{"encoder_arch": "pvt", "model": "image denoising autoencoder", "dataset": "renderings of 100 made-up gadgets, each built of a few solids, in any pose", "train_examples": 195000, "image_size": 64, "crop_scale_min": 1, "horizontal_flip": false, "translate": 0.06, "bottleneck": "denoising", "downsampling_factor": 8, "encoder_norm": "layernorm", "encoder_norm_position": "post", "encoder_activation": "squared_relu", "encoder_mlp_ratio": 4, "encoder_head_dim": 32, "encoder_fused_qkv": false, "encoder_qk_norm": false, "encoder_parallel_block": false, "encoder_inner_norm": false, "encoder_moe": "top_k", "encoder_drop_path": 0.15, "encoder_num_experts": 32, "encoder_moe_every": 2, "encoder_expert_mlp_ratio": 1, "encoder_experts_per_token": 2, "encoder_shared_expert": false, "encoder_patch_size": [4, 4], "encoder_conv_stem": false, "encoder_depths": [7, 7], "encoder_widths": [48, 96], "loss": "mse", "latent_channels": 4, "decoder_norm": "batchnorm", "decoder_activation": "silu", "decoder_channel_attention": "se", "decoder_widths": [64, 128, 192, 256], "decoder_blocks_per_level": 2, "decoder_block": "basic", "decoder_attention": true, "decoder_upsampling": "nearest_conv", "residual_init": "zero_last", "optimizer": "muon", "muon_scale": "spectral", "lr": 0.032, "momentum": 0.85, "nesterov": true, "orthogonalizer": "polar_express", "adamw_lr_other_params": 0.00081, "cautious_weight_decay": true, "steps": 6100, "batch_size": 64, "epochs": 2.0, "lr_schedule": "linear", "final_lr_fraction": 0, "warmup_steps": 1220, "weight_decay": 0.04, "adamw_weight_decay_other_params": 0.05}
Rows from block 6 of the encoder of a small image denoising autoencoder, named by matrix and row number. Rows with one number belong to one neuron. Each number is 200 + 20 x the weight over its row's rms, rounded and kept within 0 to 999. All counts start at 0.
After each neuron's rows are labels from the 100 images, of 14976, where the neuron reaches its highest value: "lies over" is the class under the peak; "patch colour" is the nearest of a few named colours to the mean colour under the peak. Only what is clearly more common there than usual is listed. The data: renderings of 100 made-up gadgets, each built of a few solids, in any pose. In brackets: how many of the 100.
# fc1: MLP up (encoder.blocks.6.mlp.fc1.weight, 192x48), inputs 0-23
# fc2: MLP down (encoder.blocks.6.mlp.fc2.weight, 48x192, transposed), outputs 0-23

fc1.46,204,243,220,215,187,215,198,188,197,195,182,192,231,214,236,182,191,171,180,193,196,222,220,204
fc2.46,204,158,186,202,182,192,184,230,229,186,205,200,198,162,195,202,207,179,187,209,198,173,189,173
lies over: second colour (30); main colour (30)
patch colour: green (26)

fc1.0,195,186,201,198,226,163,206,207,180,213,192,190,204,185,191,235,203,181,203,217,204,216,254,196
fc2.0,169,202,235,174,206,200,218,195,198,177,212,193,185,180,167,219,212,210,193,203,259,193,220,177
lies over: second colour (34)
patch colour: blue (28)

fc1.121,174,210,190,221,179,208,205,209,226,205,215,213,214,189,242,200,185,184,180,222,193,227,208,175
fc2.121,212,193,196,206,184,221,187,192,221,220,189,206,171,224,252,219,184,189,187,224,200,202,214,240
lies over: main colour (58); second colour (35)
patch colour: white (98)

fc1.53,201,189,207,183,247,149,172,176,164,211,202,212,184,190,202,212,194,189,207,200,207,173,198,188
fc2.53,162,206,202,207,252,174,207,175,162,200,207,184,159,195,187,220,194,199,192,178,210,161,204,186
lies over: second colour (54); main colour (43)
patch colour: green (32)

fc1.14,210,209,154,200,213,202,225,194,236,195,178,172,193,203,181,180,237,197,208,191,213,150,190,224
fc2.14,212,177,193,207,209,203,199,183,214,166,228,187,187,193,190,207,201,197,207,188,212,158,201,198
lies over: main colour (32)
patch colour: pink (33)

fc1.55,175,197,186,188,193,175,217,203,214,196,178,207,216,168,192,196,202,179,225,189,196,199,200,175
fc2.55,215,225,195,215,194,202,174,205,181,167,233,198,179,205,180,195,175,203,222,201,177,223,175,270
lies over: main colour (64)
patch colour: black (40)